{
  "train_examples": 26041,
  "time_shift_ms": 50,
  "fused_qkv": true,
  "num_experts": 32,
  "expert_mlp_ratio": 0.25,
  "positions": "learned",
  "kernel_size": 15,
  "nesterov": true,
  "batch_size": 128,
  "warmup_steps": 280
}
Rows from block 3 of a small audio frame classifier, named by matrix and row number. Rows with one number within an expert belong to one neuron, the router's apart. Each number is 128 + 24 x the weight over its row's rms, rounded and kept within 0 to 255. All counts start at 0. Numbers have three digits each.
Before each expert's rows are labels from the 100 clips, of 14976, where the router gives the expert most weight on average: "top examples" is what is common among them; "peak on" is the class under the peak. Only what is clearly more common there than usual is listed. The data: Morse code for random letters and digits, with fading, noise and interfering tones. In brackets: how many of the 100.
# router: router (model.blocks.3.mlp.router.weight, 32x320, trained with AdamW), inputs 198-215
# gate: expert gate (model.blocks.3.mlp.gate, 32x80x320), inputs 198-215
# up: expert up (model.blocks.3.mlp.up, 32x80x320), inputs 198-215
# down: expert down (model.blocks.3.mlp.down, 32x320x80, transposed), outputs 198-215

# expert 18
top examples: speed: medium (97); the character "5" (43); the character "6" (31); the character "h" (29)
peak on: the character "5" (26)
router.18:167143134145118148110133103142118153123128091146121140
gate.0:154140164098164154171157134108109162102156103187149129
up.0:104123100118091093097093126130139101136121146084122120
down.0:136141100086119118136085160143169156127103144136133158
gate.1:090127145126171155176118104156178141144120131132167112
up.1:141095122121145089127151162147123146153150130110129143
down.1:129148130163091129139136131131114136075126175080113137
gate.2:151114146088156132091129144166106115090111126113095126
up.2:147120160118111121167111119126090118134125091124153116
down.2:152125122125091110135145123078162168138115118137069149
gate.3:143145132150173117128114143118150121126148120166142105
up.3:089091101125136152131115125126121140138130135102133139
down.3:154131123182097122146119137178106153116105129131106088
gate.4:120063149163132178103140136108108083138113159092153122
up.4:125158125072114121122126121184157137123135105135099150
down.4:125105118118139131151103119123106135126146138153118077
gate.5:104154158172105122107144138142130154137145151093173112
up.5:091125149152145134103124136127140129091133119122152124
down.5:116139095107120083152114142081121116093104130113082127
gate.6:108112122093112119149158127114119128159111115085131139
up.6:130112141115127147160094131127144148151133138124085134
down.6:128145129135114095090134152146082122177144106116174138
gate.7:137114163160135083129136117138149149134116151116121122
up.7:132114107095101176131123109155120113141129084147128116
down.7:128122123157099136158131105134158105106096131154131136
gate.8:101116125127241115122119104128124112124123153159151138
up.8:102143129078181106100124120125164130121139144135149131
down.8:125135100112153100146119122097138114087101157084114079
gate.9:107129098115090164128096087118163114136156140136122120
up.9:120141089136089137127099066136178132144151149160131115
down.9:142167109154156162137113075119107117121087113150136145
gate.10:141157125132166133151154113147163117124164105183140128
up.10:143116122168084152120117106079134129094155123118128106
down.10:159106163181128146117106173096129127130066102132115126
gate.11:104151102128138072150103132093117175154111151132101150
up.11:127112122148087122130132116142143138119134160150107141
down.11:145155107109113177138109123116146152113126120145137117
gate.12:130145133152134139163104135079140124104109129137179098
up.12:164144161137103163150114127076135086096105136112159112
down.12:114146101148136163108128156120123116121101173107137114
gate.13:151141131143130131149205126172166159084141134129144121
up.13:123143121095130127112121154090110114161097122150073109
down.13:141117077122164144117180103106131083159115124078135126
gate.14:155127166149096117134113101130124138147140140169130148
up.14:121143119131195149127127150096113146133103122111147114
down.14:137144134154123110096214158124114127119159145151141123
gate.15:140153123133152138149152150095156130117136120132120133
up.15:078119141112104121166117151173143136161125144174152141
down.15:164146119126124085147161111110152103136102099078166139
gate.16:098110124104116166168161114134155136135116139123143109
up.16:153113111113122076125133112138130116129097129131139098
down.16:148160112182176108092106079113100123106138121123120122
gate.17:098149114091140121112129108150145110130131168115110158
up.17:156146099106143109117131125145144100120114149133149168
down.17:116121142113139111135122120134139169172130089088095134
gate.18:152153137110102163097127108102153147122149127147121132
up.18:103136109102155114161122118149144115127151155126103132
down.18:106110101121125110109156189107122127154080129087129107
gate.19:129078132143110138157087089134135148113133123138169106
up.19:141131140083115099092161115155107104141102130118121155
down.19:159099162140122117142155125124086128136092089148127108
gate.20:146080110111154134154074142117125139130132133138053123
up.20:143127105099160143151098165142135131073155126145095122
down.20:093114150150133123111151149130140124124138116122135112
gate.21:107099180147117142139144100088082155118138131132134127
up.21:120158121127162111163117125093129162178143140085145102
down.21:141182137129141155160119149134110107119153172127134143
gate.22:113106123156171124131156111162149105122129134092142132
up.22:121116106090115136137157134128061124109110113115118150
down.22:127109117142131110125119099141153128133128131142117122
gate.23:110106131156141107157162135157142135152149110122113143
up.23:160150135101144154094127140111135142103138130143161113
down.23:137149132105139142167157107114152100161133143112148114
gate.24:094122114109110125091172126181137096061147111101129131
up.24:150130119102139149134104133106114165163104130153143102
down.24:126133106114105093127153149117165136114122150127107140
gate.25:101117121124160150150082151128096161177128112127125149
up.25:125142128149121157114137142140116144109122137120114117
down.25:144137137130119103100155102155136105142157165070148148
gate.26:122121131119093167132151141090159092123127126136145140
up.26:126119084113125154146135138108151145168149122125137135
down.26:176127132140112096114144128107094115144155137141137062
gate.27:147106140123172147138159155134109135134119121132058117
up.27:147100112147111102120165143173120102124150121142153130
down.27:110095165109111094136085118083128129122110121131146073
gate.28:099163117144132130139113094145123087150097125203123112
up.28:111144128122149150125144117110153113108153121074191160
down.28:112145177102141132096120095150090120123128142124073110
gate.29:108142107184117139137137129092087110114153103134137115
up.29:119139103154159139113126137102086112141155121125118132
down.29:154177126096161138150139110124125133161176123125092101
gate.30:132110125140125116129143109099074123114134139120154129
up.30:112133094154143119124107110091146135088114129146123126
down.30:163090130157086109148110136123128116112105129089117105
gate.31:086126125167076151123098174097170121106143123108155120
up.31:150141132099109140111134081122148111109106095144137143
down.31:084163108141153159130147091126138097072144126096169104
gate.32:132116142143144134135106095151149145116136148125092152
up.32:136150135164116153128162126166082122150145162138141123
down.32:144129150120148115149128127123100163127144130114121112
gate.33:147101092097118089122106154090162162134129126141136106
up.33:103159131177157106142179106117084146158138149141074105
down.33:148101140125140131135156142093160118154107165103141150
gate.34:097142132116123140123140140107162119108101144127111110
up.34:126125144149125152139123097075088098116146126127096136
down.34:123115174111137089162112161123160161125151174141112134
gate.35:174171126113130117113127155140123158137153117157137143
up.35:173112141124111085134139136174122145126114139159149142
down.35:081120097113104132099127165150150140132132140136102136
gate.36:167109170150150135125092114113117133094112117115170127
up.36:086129076102101140164135153137106134136136145139057113
down.36:110122135102144118129090144144110086137139151148064129
gate.37:116088122172145115125143110150145123125143109158149132
up.37:123138139139099070112132120160138136145129156149120142
down.37:161067101135120114112156116130206141154100152154166156
gate.38:118157121116148103135132156132122123156135123070125122
up.38:125143072109108095120148098138128140120113143143150135
down.38:113126152175096105159123152143122142126099125133149153
gate.39:148152128093134122133129133084120124114104139094080134
up.39:120117125087134153060141118121132115128106109111118130
down.39:117154107116134119123173172111129151101126132142149139

# expert 27
top examples: speed: slow (98); the character "0" (78); the character "9" (31); first character: 0 (30)
peak on: the character "0" (70)
router.27:144147173099150098128158090153113106119103133136117095
gate.0:160134147141144137095172128174080091107142102140176091
up.0:156139128132106123098169108165076096113136109143153098
down.0:151148121133113138118140140151127128112151123117124163
gate.1:131100135138161145155143140106165123094136112133120102
up.1:091123139160082121154151143130093146133129123102134126
down.1:128164135143080150114117120128087124130115120127127149
gate.2:101150170102177121139130152143116145129113133088151127
up.2:154099076149107142137133106115115119133138118168108121
down.2:126097120124113151129144118125121140141102144105104153
gate.3:123120115167099128159127143096147135152130130102148143
up.3:119150120099120139163119123102120116180128080093123126
down.3:136096109124108138167156085109101156121082122129124126
gate.4:112095108149133129126089138157150134120130123160163115
up.4:137151144120136119127144121108114109140121144099114126
down.4:121157109136116149090189104117156142139105097116166124
gate.5:118139116091154117104160136138130139127095137154107167
up.5:135138151123124120141109134063130144121146134139124103
down.5:145154163138133089119109086127126134114143124166154116
gate.6:151154146118091098137144140136124121131147153107135140
up.6:163139176155167135116175168117115104128124118119136155
down.6:127134105152135138178163089141170110108163097115153142
gate.7:123120099135102144154109134111115102115140101111107142
up.7:115139140077131103174126151170140132146139131135108139
down.7:098134113134185112154142153138134141142121121123138144
gate.8:110123176079079145094103166104119116112098127147162114
up.8:096128098165163146141104116106145092135126123152084123
down.8:148174140150154168116101118124079113164129144120118140
gate.9:125174103159125133088118092101111140169116138130156127
up.9:139174121104088083125126109145103131138137141104169116
down.9:121145177119120113112134124161155134163142165092148092
gate.10:097129132129124094147159102180127151112133143119109089
up.10:134117134165133159140072160134134125121141105128104125
down.10:083122133151124126104131117090077102101131113080105115
gate.11:159107107110107088118129182084143137111149132104142124
up.11:106130147142141195152080096173121120119105117145098138
down.11:136134128089128136093147136128107144150138135157117124
gate.12:107121108157097124113161161147123123118095132127087129
up.12:088121100150096125116168128149120117121101142106108147
down.12:131125133129084118094088155123112129144143134129103123
gate.13:148137182107115122159166140153093125148151132116115143
up.13:113075101145110164108084108093156157148105120170126126
down.13:096093105134138114142137071121090096132131135142127110
gate.14:115137126100115158103107095146143105135102114119121122
up.14:199121154106176147116133185190144112112137133122124163
down.14:132092091155103145148137148090118160141112107138103161
gate.15:135138129129117151153134116108147114080117135161149111
up.15:140124133117109133113128179126155138135118125102147103
down.15:136139124145113129146143123137121189123078144120151139
gate.16:171129149186135133131092147128161145129131141122108136
up.16:144153149118136116141122160144115134101123119167080143
down.16:141123134136135118135101146087133145170099123124085125
gate.17:128105117156143143169143115078119109115124129136090165
up.17:101144141153129146129123135183121134137081102154065141
down.17:105144111132126168171130111148111085083100164129138145
gate.18:109109126093120096143110137164113141149117129166132148
up.18:122101113096090107168130163138146125143132133138103132
down.18:137123144089137120139125170082153125138081156111153111
gate.19:104082164110131110141132121144134159122145134094100123
up.19:077163081100135099087118151122156139131109131155110152
down.19:120141136150103100090133111080146122128140090144107139
gate.20:074149082151131103114154098092124095130142135146108120
up.20:108110134143122124148094144143143114109109133149136102
down.20:139099151147113151144155104152138124141144149145159161
gate.21:107146090131134072152147159166083140162150125089143104
up.21:162110154140109159116097090118169128105138127144113136
down.21:144106119141125103124110128114124150070144168177085163
gate.22:134089121134137109126151120112117168134131151128147101
up.22:149087115092140106137144107119135191152136127100166099
down.22:147101084146107166128143079122106102141136165149125140
gate.23:108108120141060126140153069126128133156142112175119136
up.23:141100105121089128138129107089132136135135134118130142
down.23:153153125087129119107152135149150110131125112131126128
gate.24:111155133091088123131173081092109110124141118116127108
up.24:143110130152144133108080156149171150130137138137146132
down.24:092122120125106157169116115148143148110133113149129114
gate.25:135102108134156139137138089126152166116159143177154107
up.25:104138089146189155074137124104123125127137110099138086
down.25:138089150108142143119139123126151160121099165153118145
gate.26:137124129109126091149180145161105125161094163063155098
up.26:135100118097124123128172150215131135181098146089144121
down.26:144153137138091116113088126076122107157107134141142108
gate.27:140132146159183090127123154114110147120134125137122131
up.27:109118104140099178098136101093098096161135144122121118
down.27:101132135093106149139157142112134137135109106150170127
gate.28:120110101150130129147132110124119129143111097163130140
up.28:116145119107124112128132128135133122129152166107124111
down.28:154120126133099134086124134086126113119117137127106112
gate.29:090138116146181146151134119118096101143124108146138190
up.29:132122160130108084106123195139157182136116140121140101
down.29:139131108103142126107104110131140064110107125090119092
gate.30:086150139133138074110124121140141199154115140144053100
up.30:164118135153132175120161127139167086098141091141177120
down.30:140122157100151125138107143159135121121170108072112125
gate.31:110113147130137140148106108117184116134116121152103140
up.31:136120155107150163129135184128149150123133119095122136
down.31:118117128113155153151102106123101136133121132140068112
gate.32:137118092085122146104157144154153115136135138167126085
up.32:133120119149121140129140116129186134112129128124134102
down.32:119142129134119107131133165121155128132098082130157140
gate.33:139114132135103110171155107112116139119150101109156104
up.33:138129131100159149086110151153149112113115160155110133
down.33:091078133151102150086120168123112128115141113143112132
gate.34:135146153145125152109149181144155115154116157097073139
up.34:144113160120107147087141098118090122133142122156154150
down.34:119132115151159145150139173127113157159090115093113162
gate.35:115132091156139137144135074087154101099128117138147097
up.35:111153120161126111124098085108169120092141139156126105
down.35:058121136132130123124102119118154142116106129073120129
gate.36:138116112135108117118115155132166159140139101169053145
up.36:152113106144120103158103139142162154125138129143072149
down.36:106114121131146154136118139127142162156140126164119140
gate.37:151116153105110107101175113161127145131123121111120124
up.37:073129110150134174139104138119153106133129138112145126
down.37:147112162086184086139169147173116106124121138093103134
gate.38:108136114126170109097131146136108143151142165125116106
up.38:144162159100146146064113180188117121160104135126171155
down.38:147138104145140135141154136118125120143136119126147102
gate.39:162125153141131095114137116121187133107150103107112142
up.39:118149153177099148172107119084123105132121118123131127
down.39:079173159111115160132160100088145129122131147165115105

# expert 30
top examples: speed: slow (92); the character "c" (39); reverberation (34)
peak on: the character "c" (27)
router.30:099131090103110167161151165137105104126134150166104128
gate.0:150101159156135122137150135128137109113152139128155129
up.0:146115118127095115111112115118133124139103105094122140
down.0:118161131130102161133146144116144121117101151104123097
gate.1:130087142142139188107123141065120127135115119106109107
up.1:121117129147116081139114097144128141096107134104147173
down.1:137097063101142125148175086144111123141153140135122132
gate.2:124148122135083140085152112077132094110110145127143099
up.2:148119137122169125166100089170152128116151106173138122
down.2:095144088061091076171136133111145143129134125145108105
gate.3:150098116152092120106109103131136156109122135167104120
up.3:133124145148109125117145136119121148109136138152143118
down.3:106136162136137111100158121144124115151087183129160123
gate.4:087143093171146127128146100148124127146133124086135109
up.4:132110093139132126112139155125124124132083122126152149
down.4:166123113103130120120143155160094139143076136085126130
gate.5:131133210154165125098142162145129125132139107130135114
up.5:118124072153101116100159112093123103128100201163092110
down.5:130099121086113093143135111102108128099089121107110098
gate.6:154135108124120171113109121157091134115136099159176128
up.6:096116160135132116163149121101120114135122160094090128
down.6:092068128162169140131117105120114125112115108126139158
gate.7:147155130111109192154143121101092145128138087125090141
up.7:096139167189174102120114111137135098129114141141181130
down.7:154105156180084047107145173106095159122135113147089181
gate.8:168163081143126120106137143129118143155096124117115175
up.8:160157099086151084113108119158075135148100122111109137
down.8:139136148124135130155143148142124082128144075116172101
gate.9:145116112092151153136143082124104123144128130183151155
up.9:159135124092151145140138098121086091096109120148171133
down.9:142111189160102132107133127140100145124110130157157133
gate.10:093135099138093114131071142141156104181133142101122075
up.10:103127114113125148116085099163132095154118129121128075
down.10:154126117096096099127120158110124125107157119103173139
gate.11:078134111107144114137166123154143148118135145136131112
up.11:143093093125124121152068130147100116118117095149139130
down.11:109119136120140160137128164144106133116129120134116081
gate.12:107156122165103164099120132117149095125130156104164115
up.12:167074123100149090147155105151112165141113081116094137
down.12:125186116089107144149157111159113134172139123157094133
gate.13:121096120104083112147138130120138148144142134166122113
up.13:117111114086073109148131114094127125144147117156094106
down.13:150152149133121106117159138187154145154107118101098114
gate.14:179078108143142154113129133143127106174140152121131144
up.14:159142125116147110173187144112095122148148137096169129
down.14:135141115107116144141106148118127117148143085133104110
gate.15:126168140151124123113105182103129146152126113159155122
up.15:111176132151049125125113134079126112096127116134113141
down.15:123161120160109112089134088109100086190134150117135153
gate.16:129157142122177090139092138090134171136111118119121125
up.16:110120099153096151126140137137124151095128127154124114
down.16:111117119137107144151082151166152154177137136134086104
gate.17:141143138145146146108149163148145133089123153144129096
up.17:123103109161137131119131131040127114098125117106112139
down.17:109107112132150079142136121128116176094165085135127128
gate.18:114117078122109139157117139115116167129117120100116106
up.18:132126106143109131138091132105145138177122145120094157
down.18:091127096127100140124067128148120095106136125160103168
gate.19:158117162139115145151167120100187117147135137170135121
up.19:127118122143125133171148095134103153117151131142114131
down.19:112143152184110120148106133129112147083146158166154093
gate.20:126094180172190132111094158134110114127126113116121163
up.20:116099147184206174096112122118105091145123104121124164
down.20:131091150155106091121106117150124091127139127108133098
gate.21:130075131076103169165145143118157135128115144166106113
up.21:156084136096094151160101152124143148147099138169113124
down.21:087119164108109096126134143129113122130147144118125137
gate.22:121138110111151103171118126174118137142108129110125167
up.22:141147141148138139133109136151137137115128120081107177
down.22:110097109122122125144089119124145128071127120143158126
gate.23:097099140143117144102122086178148108131119103121161128
up.23:149143111120128103126098160101113127157120130164090113
down.23:151155145144147157125143114130149137115172123138125140
gate.24:150112083175130099116140149134124126130124150084155117
up.24:122152152097106171138107120137140156130130109159120147
down.24:127120091117130130126131158136096096111111099115164152
gate.25:094108124128112117151076129153145152153164127128118137
up.25:163128108136121129141158115107139132114132151141120137
down.25:148134139159145120124110130106128129114156092090114144
gate.26:102124157084141139138145131126177134125128137105176102
up.26:109121146076133159146154113152137107127130124118186113
down.26:149162148118099140110128122104117117109109096096180107
gate.27:123131119125182100139126125167111139141123116093119121
up.27:073136106120170093134175127177073139151099153123120113
down.27:159188077154161121125143106149107158110058138150175109
gate.28:112139116156122171130095147138143139118127151143123150
up.28:127133124090128164097072134082144105129132135103112145
down.28:125101131177133114152076133145162128142146122134117147
gate.29:119093143149132130118143153150123168162150107140100132
up.29:181113086145108112133123128107153113155113099101114121
down.29:110122141100138106078125151135146157123110192122148127
gate.30:123165106087127123141119153112161142121139122072152133
up.30:107102161145142138112134094094108130103143131152121114
down.30:131099112148165157168106125141137144127158108117136123
gate.31:109142126124130093193115156129130146125113123109097129
up.31:159136132158127129098090071097141101101135111160139138
down.31:210129177122126132145147138083132132123091126124091116
gate.32:101137117126111124122111119088139144145128107141086104
up.32:118153148134133118096094158126135126119128127125068116
down.32:128106074124124132105103116126134157133103132123133106
gate.33:126119155083140086181161126084159147133107163133130164
up.33:108121140078136096177156131078155142139109171108093166
down.33:145137137106171154147154151133154103111115121126118159
gate.34:108165098136156135118151127135069147120138095123135144
up.34:117123116124146125149138139177092146092100129140090114
down.34:151109088160115129175129098140146130172159129105144105
gate.35:108105088159152100135107175118125121116138104149084152
up.35:152148145123151178078123134144124108080108128124170128
down.35:136159094124147100140108158145120140145143076116116127
gate.36:121166119086152133127124128130076092117124117137080135
up.36:106144146111125148138157144132082127140117128099091121
down.36:149095155056145163122139108146141130128119101074112108
gate.37:158108100109134111093110132095093119117134090079156106
up.37:111155148140127124139109142154128136151140162164118126
down.37:188123107098170109153139132122141120156107106151114106
gate.38:122146111122157098131146122109102133132141114169140150
up.38:152137114141118166109122114150161092126110129078155096
down.38:123135130149122122125160133134157117160180116140113119
gate.39:153127116163147108121139136150106117109123124121125151
up.39:113125116070150134116149137148111110122132151115129128
down.39:120132076108143156131123156084170072088089124146139124

# expert 3
top examples: speed: fast (81); reverberation (48); the character "v" (32)
peak on: gap (91)
router.3:146120102111176112137121156103139160131125141120127170
gate.0:116097127105143177181130113137122097120136139114141120
up.0:126126151134142143128159179136143129148150142104102168
down.0:113134093141141097137101076132145145140139142121112146
gate.1:123142138106152134100132121143121120117129128125146137
up.1:122111106109130104128127127129122127142130142122070126
down.1:106120134119116125124143112150077092168062144152102099
gate.2:162093121112086094139160157131115193110117112137101142
up.2:137107088094101125167120115122099118164145140148107132
down.2:150110116134112108133117082128090143134142102167086075
gate.3:147113123104172129127158123143144141142128097086148110
up.3:140114124098133144112140091103114103120108141089179115
down.3:140103084146138121159096114099160113134155108156087114
gate.4:114122141114121113129132118134138120089132134136149124
up.4:139117080126113148134124129151101131161114135108084136
down.4:113091095080078113144131163158107136125151128141093144
gate.5:131101133088079177142133099097139117084119137149137125
up.5:117156138144169096104140153167092135174143132106101126
down.5:108094125133101138117130143149145123085143127133086106
gate.6:157146101150166129137136107095154128139108144091133136
up.6:125155140152168143070140125092149145155151152127151119
down.6:138120139146103132096134142106090104137129153145122124
gate.7:149148140196112113127118121134153158134144099161130109
up.7:093125114076144155160132113135102096106121145103102145
down.7:120088089143086086097142146120132100154130137130123116
gate.8:099113100145101123178081098082145134104135110110101141
up.8:145134131141122131129107113097154132114134128107121102
down.8:128110073138111103149166098127117124167129118098147139
gate.9:153120118137160101114084159128161127083104086125116172
up.9:154123110145169115106073171123163124086118077129114166
down.9:115168138107141169183184144142123155126159154131127105
gate.10:092122090104131130157123125121090127137120113122148125
up.10:076124073080112130152087122116124121151138136114116118
down.10:124108134141134108082197100131107125146125143068171130
gate.11:116090124106142126160123084129112160118138131156101116
up.11:129089127137167120150114097138117153143144120136092087
down.11:145140139086126130130120147137106165141103144149147175
gate.12:086088148169129111174161130123140098160101136127130137
up.12:117091146178144101166112152115138130150107110126120135
down.12:162097090124103142166164148147124131172155128112129139
gate.13:158096098116131117139131109151125111137142118138141151
up.13:165115118117151130117183154151120176116133098103164090
down.13:079130169167158134141083088129093172090105120131106132
gate.14:126142131136139137114132094133074081142145083047137124
up.14:110137124115157150115131099164096105132123106115107136
down.14:093111104140123170119132115142129101119151100121144134
gate.15:095139135128139112088128125168084085107106109145135171
up.15:127138123128134123150124122119141141150134106095097093
down.15:117169168183102112123118133133105117089119069105114133
gate.16:112119117130140139147061128130148114100135141159118119
up.16:090136124124138121145083120152160120123130134140104102
down.16:167151134085108161110097148124120116111124116147146159
gate.17:101130108121103164154147178107130136121112109098092075
up.17:137123152145122097092098103148110119119139125195184129
down.17:133152109131110131130108119119150062169162108105107111
gate.18:154115133091144130148134052139125144149100114140155151
up.18:130133122134159137139088065158128134143111118167142159
down.18:101168096113102143116120138107098086187142157156142156
gate.19:063145141179184195105137074082094107098112145117146140
up.19:096153149165142149140157105130067095107113135132178148
down.19:156148120138158073147115118109108145141102161133116126
gate.20:141091132099138166125173165142142123119110145146154177
up.20:171117133107122133110187150134129103114107138157115195
down.20:138125129104101099135138095142095108162158141125137148
gate.21:139102077141126114164165110156106096106146120136169126
up.21:137167186119139133083100149118140128128108104118092139
down.21:142161092121093086101120152152152114096094102120127152
gate.22:129100099128161136091118133124109147154152099155081140
up.22:080148178088143156151154111189134112116138151161154135
down.22:104134132146103131128129181166077135100119126109109145
gate.23:155105141165148138136102152129131097085137150119132164
up.23:124132097091104107094122091123138125171104114151168111
down.23:113086146127131140151129144152159136143122110124134126
gate.24:112129122142160134108104146100116139127139153133107122
up.24:133128113145151131105136155116099135119133148145113131
down.24:170118144084145100141166130167130111178125115123122141
gate.25:144106134103140128144120145178144120125150130149104126
up.25:110158130130094107113182151110134121113128113117112102
down.25:129090113122148110106119130089146148053126097097153131
gate.26:106110149167142181115118126158097127149124130102097127
up.26:147143138120144115142120159109116116093128082167149118
down.26:142136091173124149134116110142139114152135118146157114
gate.27:151125111151138121111110151061095138121145132115127130
up.27:134131124149130125073110169100129141146153165116134105
down.27:114133164106110135127110161131161113125151166149127098
gate.28:146144137140094130159109152152141131105140178119139140
up.28:147150148159094126134104167126134120090138166127148151
down.28:098118094120144100143098125117166145138088122130129101
gate.29:117097123135123104126077135087140173131143107121127117
up.29:113097123131152105104077160120152167145134110109135113
down.29:135108123170145123109137142117090161150156116098140103
gate.30:127133125120170136087090151121146163109120150124206087
up.30:147106122166138130113133163147124124128137138083120153
down.30:135154142104149151084132143144137133130123111103098138
gate.31:120131147138080184153119087121121143176120120168118138
up.31:126099145112117117153132092138116142145139137134110129
down.31:150122122153116083093184136135160146109153155142136142
gate.32:133163136128147146115149111122148134141141080122123148
up.32:107111102111109100100115146140152143116090161126158092
down.32:163137118127116130140125110131094157149131079148119131
gate.33:140127082140134152092120104139129112100120110113148120
up.33:133153140103089108136133139072135157085108137147110107
down.33:135198112112148115127142158092135148167114153176114135
gate.34:131140123095149166085094126134146093097133092079150145
up.34:094135146150130128142131120151121143140129167134100118
down.34:102106137086086126163144104155170132132109128139126158
gate.35:102155120080131103108109149122112128113146102124129139
up.35:137113142085130083126115159126123117124153104123142166
down.35:161141107103134098111150101133123114135120109109074142
gate.36:085130118085137130122136139137101142132136122118108113
up.36:098115113095109158136111141160112130136121104118097136
down.36:140124113095121127106125104112092175179121135144134107
gate.37:133139152103108115169096115151113149135154122123157135
up.37:133121113111111137128154140137125128094131111128124160
down.37:129125137144130134100125134125143125129177135179112076
gate.38:137101116149184114141138138086143187149131103111110143
up.38:150133160126107120110117162133063116094117097135133136
down.38:153145144165090124211161102148133119125154113099096142
gate.39:074135128150127174152109160140138146148112157110096116
up.39:064112128144138159143133183175148146131118160109103107
down.39:153135095118061131121128176110119158105123134114135113